python train.py --horizontal_flip=false --encoder_experts_per_token=2 --encoder_positions="sincos" --decoder_width=192 --decoder_norm="layernorm" --decoder_bias="all" --decoder_qk_norm=false --decoder_positions="rope" --decoder_cross_attention_every=1 --epochs=44.7 --final_lr_fraction=0 --adamw_weight_decay_other_params=0.05
Rows from block 3 of the image encoder of a small image captioner, named by matrix and row number. Rows with one number within an expert belong to one neuron, the router's apart. Each number is 128 + 24 x the weight over its row's rms, rounded and kept within 0 to 255. All counts start at 0.
Before each expert's rows are labels from the 100 images, of 14848, where the router gives the expert most weight on average: "strongest on" is what is common among them. Only what is clearly more common there than usual is listed. The data: larger renderings of crowded toy scenes.
# router: router (encoder.blocks.3.mlp.router.weight, 16x192, trained with AdamW), inputs 0-95
# up: expert up (encoder.blocks.3.mlp.up, 16x48x192), inputs 0-95
# down: expert down (encoder.blocks.3.mlp.down, 16x192x48, transposed), outputs 0-95

# expert 4
strongest on: count: six; mushroom; umbrella; house
router.4 [114 131 142 121 143 161 156 111  94 156 128  88 164 116 162  76 104 147 101 119  81 107 113 115 111 102 175 116 140 157 142 128 128 133 150 132  86 168 134 164 146 124 134 113  98 122 131 179 114 124  99  97 103 133 142 123 129 105 164 125 178 130 152 105 124 105 117 121  84 134  89 104 144 152 121 129 151 136 133 123 121 113 163 105 121  91 168 102 109 132 146 123  95  91 130  97]
up.0 [110 154 123 126 126 121 131 122 107 119 110 145 132 146 129 135 161 121 163 148 157 152 144 152 109 131 161 125 160 147 147 105  87  93 153 152 201 101 158 111 131 106 109 161  81  79 178 157 134 114 130 164 115 144 135 109 132  97  86 127 143 106  94 181 135 144 121 113 158 119 179 143 135 120 142 206 141 131 195  86 127 109 133 123  97 136 125 129 101 137 178 132 124 122 102 132]
down.0 [173 121 129  97 137  87 112 169 104 130 118 162 144 112 141  88 118 162  91 151 130 113 141 131 125 136  73 151 115  90 158 124 149 109 115  68 137 132 140 126 123 121  75 118 141  84 130 124 127 144 133  96 129 154 122 115  85 132 141 133 107 121 139  96 151 185 134 135 108 104 169 159 161 139 110 107 105  96 101 124 113 167 155 159 128 140 114  88 148  97 139 143 143 115 116 100]
up.1 [142 129 118 134 167 145  62  53 160  80 112 159 132  78 132  96 106  65 156  78  92  83 143 138 134 160 124 138 107 145 117 114 144 115  75 138 105 128 153 149 112 114 131 173 129  99 152 123 117 122 138 136 141 170 141 147 131  84 143 137 150 121 108 168  69 114 166 110 125 139 114 142 181 144 173 125 105 146 131 198 166 146 144  78 126 129 148 164 129 148 151 119 136 102 127 144]
down.1 [142  74 142 134 118  84 121 103 128 138 125 150 134 116 120 124 127 145 130  97 102 126 148 113 181 139  94 145 155 138 129 145 124 114 122 135 112 171 162 110 151 120 113 141 126 159  97 159 174 133 154 154 143 157 102 142 115 151 129 161 161 109 131 152 123 123 122 149 161 160  88 141 176  98 108  89 115 122 123 106 108 144 122 139 103 133 103 116 174 106 134  42 128 126 128 105]
up.2 [201 162 168 147 156 137 117 124  97  93 141  63 139 120  72 134 128 112 112 145  97 106 110 111 184 123 121 124 137 123 102  86 151 134 118 145 110 132 123 160 144 105 131 118 110 118 138 130 121 130 137 125 129 135 149 181 137 147 120 111 124 134 131 152 145 120 146 134  83  95 123 172 138 149  84  78 141 113 135 147 156  90 135 105 131 113 158 129  84 129 150 152 141 121 130 150]
down.2 [143 116 163 141 130 171 149  87  83 114  89 108 112 146 155 112  88  97 132 140  78 151 116 110 142 129 122 114 108 157 150 105 152 120 123 130 153 132 167 159  82  75 168  83 124 149  94 115 116 101 114 128 140 154 137 164 165 150  77 135 123 127  88 165 176 160 110 124 153 122 140 128 143 124 143 116  99  95 137 126 120  79 129 156 142  86 170 186 166 148 107 125 119 146 162 106]

# expert 12
strongest on: count: two
router.12 [ 83 136 162 141 111  78 123 112  97 149 137 147 132 139 168 147 117 117 117 141 141 156 155 155 147 132 136 153 168 127 126 142 160 125  94 128 175 133 138  70 106 131 130 148 166 152 160 140 119  20 137 171 172 144 102 104 131 133 117 112 117 118 152 136 114  84  85  90 124  98 136 168  85  94 139 150  89 129 119 174 107  84 103  90 130 125 132 157 112  91 144 130 153 105 122 140]
up.2 [120 127 153 119 123 123  94 161 111 125 146 130 123 133 145 144 148 133 116 157 128 101 151 167 161 107  73 163 137 143 113 108  88 135 127 123 164 125 104  37  94 130 133 144 126  98 138 148 115 112 142 179 139 149 119 137 105 152 130 118 145 124 151 124 154  89 128 126  99 134 148 139 141 135 154 162  76 161 153 157 124 134 120 160 143 123 140 128  78 138 142 126 128 128 114 152]
down.2 [144 148 131 136 128  81  99  99 135 127 116 111  79 121  84 121 115 156 110 122 103 135 128 133 162 129 136 103 158 111  95  89 133 147 113 123 136 164 131 138 155  90 129 119 122 122  92 156 140 122 178 157 165 125 147 151 105 121 132 133 113 142 155 113  82 133 150 164 157 127 106 143  55 121  90 167 167 130 116 133 133 101 100 107  98 109 124  80  87 105 130 139 153  96  72 136]
up.3 [101 128 115  95 119 149  66 157 131 118 105  96  95 141 142 143  94  59 135  89 102 115 104 204 128 160  83 138 134  89 143 140  96 110 160 103 121 109 129 119 150  96 150 125 129  95 113 141 119 122  87 152  75 108 147 135 117 148 177 130 165 153 130 145 112 113  92 112  97 128 119  99 143 185 120 148 112 124 155 179 129 103 123 108 116  89 134 107 129 143  97 132 138 144 196 132]
down.3 [132 157 117 158 156 118  95 135 106 131 108 113  88 141 123 103 140 171 132 108 154 153 133  92 165 134 119 120 128 139  74 132 160 161 131 134 178 165 124 115 148 132 119 139 109 113 129 111 139 146 135 135 153 134 112 134 119 101 134 109  89 191  91 120 172 125 156  65 104 134 143 134 115 153 135 115 160 145 122 120 136 152 100 136 163 104 105 144  97 118 157 130 130 147 172 102]
up.4 [124 120  87 138 133 164 128 145 110 181 152 106 148 136 147 160 151 106 143 116 157 106 135 118  92 135 116  90 151 136 105 123 169  90 114 116 130 130 168 121  81  95 152 163 105 157 100 117 142 108 156 109 131 156 116 127 168 123 117 119 118 144 144 122  85 128 124 133 117 151 102 140 107  98 126 111 127 177 106 121 103 133 105 155 119  86 131 112 128 109 137 102 103 120 100 125]
down.4 [115 140 120 105 138  86 119  90  68 116 133 120 126 142 104 161 154 110  91 174 168 141 105 138  87 119 120 140 118 153 183 104  88 132 118 138 109 126 158 144 138 121 125 133 177 120 157 150  86 117 123 138 170 137 100 100 118 103  91 144  68 124 156 107 178 158 114 153 134 139 123 187 116 119 163  88 166  98 141 103 114 117 112 156 144 154 169 115 166 139 104 133 138 157 174 107]

# expert 3
strongest on: light from the right
router.3 [127 135 118 109 156 115 141 129 133 122 164 162 106 145 116 119 162  95 145 134 138 108 150 164 102  93 105 163 155 124 134 107 128  95 120 150 147 107 131 134 128 102 132 128 114 126 134  98 141 131 129 110 134  87 129 115 118 159 121 105 110  91 170 193 129 152 126 119 125 142 158 171 153 145 137 165  95 110 169 137 135 117 105 123 159 123 114 147 127 124 167 140 188 124 155 146]
up.2 [113 155 118  67 128 120 164 131  94 186 103 148 127 110 143 161 123  62 132 137 132 126 120 124 145 115 132 129 120 111 144  96 115 167 137 115 170  97 138 164 145 113 101 116 145 180 143 114 119 140 131 128 133 121 152 107 143 128 145 134 135 112 162 156  98 123 107 123 128 120 140 138 101 149  87 151  93 185 111 147 157  90 139 137 194 166 117 119 132 125 117 151 174 151 119 174]
down.2 [146 165 145  78 136 124  80 117 162 107 111 141 121 114 151  95 128 144 100 144 111 143 131 134 149 142 148 146 142 175 167  85 105  83 102 134 144 156 140 137 128 143 113 106 133 169 140  90 150 112 138 118 125 150 111 159  81 141 155 141 137 127 112 146 153 112 136 160 130 115 110 103 137 135 149 169 135 144 112 140 146 148 164 127  88 110  96  80 151 122 167 109 156 112  96 108]
up.3 [103 133 115  85 119  69 110 120 130 137  97 160 156 135 128 133 148  99 104 163 123 113 144 102 163 117 120 167 156 112 134 164  91 136 131  95 143 105 125 133 124 130 105 126 133 136 143 117 129 124 159 197 153  96 113 139 117 136 130 134 135 125 157 143 104 147 122 174 120 139 121  66 135 117 118 161 129 124 172 161 173 141 106 164  77 114 169 169 141 111 116 125  86 106 147 114]
down.3 [ 95 110 131 108 133 135 133 135  96 145 170 112 123 108 135 130  86 122 119 123 102 173  84 151 131  69 133 153 138 111 138 144  87 151 142  98 122 115 125 147 120  78 134 115  97 140 125 131  93 148 152  98 147 148 151 101 117  80 104 137 143 131  99 148 135  89 151 147 176 111 132 122 175 152  98 112 118 161 152  95 123 116 167 132 111 146 153  81 133  98 124 116 127 149  77  92]
up.4 [120  84 141 149 140 138 136 112  73  81 135 163 124  89 137 112 100  65 144 108 124 117 123 145 108  95  95 151 110 103 111 110  99 155 135 134 143  89 131 108  98  87 136 157 113 118 102 132 147 131 124 173 133 143 136 140 166 168 169 120 132 154 123 147 102 133 128 173 104 160 153 175 122 127 115 123  93 124 119 131 125 144 114 131 171 155 122 150 139 143 155 129  72 109 120 106]
down.4 [126 111 152 160 185 123 104  93 171 105 105 105  96 153 129 143 109 169 124  91 129 102 137  93 112 117 135 117 121 147 127 142 119 150 170 138  96 114 136 124  82 123 150  99 133  68  72 158 121 148 105  86 144 107 180 147  92 123 152 146 120 141 152 154 105  96 132 161 100 166 111 128 141  83 150 115 158 137  93 134 124 140 132 102 113 156 196 141 125 168  98 121 125 150 138  98]

# expert 13
strongest on: light from behind the camera
router.13 [149 129 103 150 138 148 112 136 133  86 139 138 121 101 106 165 143 117 141 107 123 113 125 154 130 128 149 167 106  91 125 132 163 173 127 118 162 121 132 101 121 150  97 155 138 122 138 137 110 130 110 109 106  93 115 104 146 139 141 125 115 124 163  88 156 106 133 116 155  92 148 104 146 128  96 112  96 123 164 118 126 126 101 144 135 163 120 162 111  85 160 143 101 105 104 171]
up.0 [106 124 109 145 134 150 101 102 116  82 124 174 129 152 155 110 152 152 157 119 132 136  54 117 141 123  72 159 108 141 113 134 114 146 106 151 122 106 112 134 151 132 156 116  91 170 104 113 132 119 130 117 164 123 144 134 111 128  89 119 124 107 143  77 130 155 119 108 157 153 150 139 103 119  95 104 147 140 138 113 112 116 151 119 117 129 167  92 140 148 141 107 164 180 182 141]
down.0 [ 78 158 132 141 114 147 121  90 166  84  98 112  92 111 158 111 121 128 112 133 104 109 148 123 130 109 142 118 149  94 130 139 188 147 135 117 137 160 151 120 141 136 117 128 130 135 123  66 115 119 163 100 101 104 137 132  80 101 112 107 143 122 103 136 133 126 166 131 152 118 110 105 196 149 135 155 104 141 186 151 115 118 112 144 123 115 119 117 125 107 156 199 113 145 125 118]
up.1 [108 151 102 100 112 143 149  90 142 135  75 119 145 144 132 178 158 150 147 170 113 120 156 101 155 147 148 169 168  93 119  68 125 119 129 147 136 100 110 156 157 142 110 119 100  77 167 123 119 125 156 149 165  81 127 161 101 150 116 130 152 101 153 115 120 100 182  98 103 108 114 106 170 103 156 126 128 126 133 125 166 131 124 131 138 144 112 126 109 146 101 136 168  94 139 123]
down.1 [104 160 135 163 112  74 101 172  90 105 129 122 128 193 165 141 108 106 144 116  94 121 110 132 169 104 129 109 143 146 140 139 153 157 125 132 108 128 144 123 111 124 118 140 111 156 122 149 116 129 127 164 139 145 156 143 118 120 145 103 124 171 140  87 143 117 135 166 125 135 120 131 124 197 149 123 157 104 134 139  80 142 115  88  88 121 123 164 123 172 109 124 135 168  91 101]
up.2 [ 95 113 158 129 110 146 115 100 134 105 155 118 146  60 136 106 149 160 133 155 171 155 119 103 144 103 129 162 128 121 134 130 186 169 147 132 163 123 130 100 157 108 160 145 125 153 156 149 148 122 140  95 144 108 140 132 151 120 105 131  91 110 164 112 168 119 124 162 105  99  98 146  92 163  97 155 148 165 133 117 142 118  97 105 153 145 106 155 147 167  88 107 120 105 102 156]
down.2 [172  87 160 166 154 136 117 142 106 128 108 159 122 167 125  73  90 129 147 129 105 113 172 113 137 171 132 122 150 144 108 126 150  82 115 121 165 115 122 115 124  92 146 152 117 111  98 113 114 103 127 152 167 135  84 144 121 102 127 112 110 150  79 155 128 150 122 107 134 167 172 102 147  76 136  93 163 105 144 126 104 140  96 103 136 110 136  95 142  96 157 138 106 121 157 120]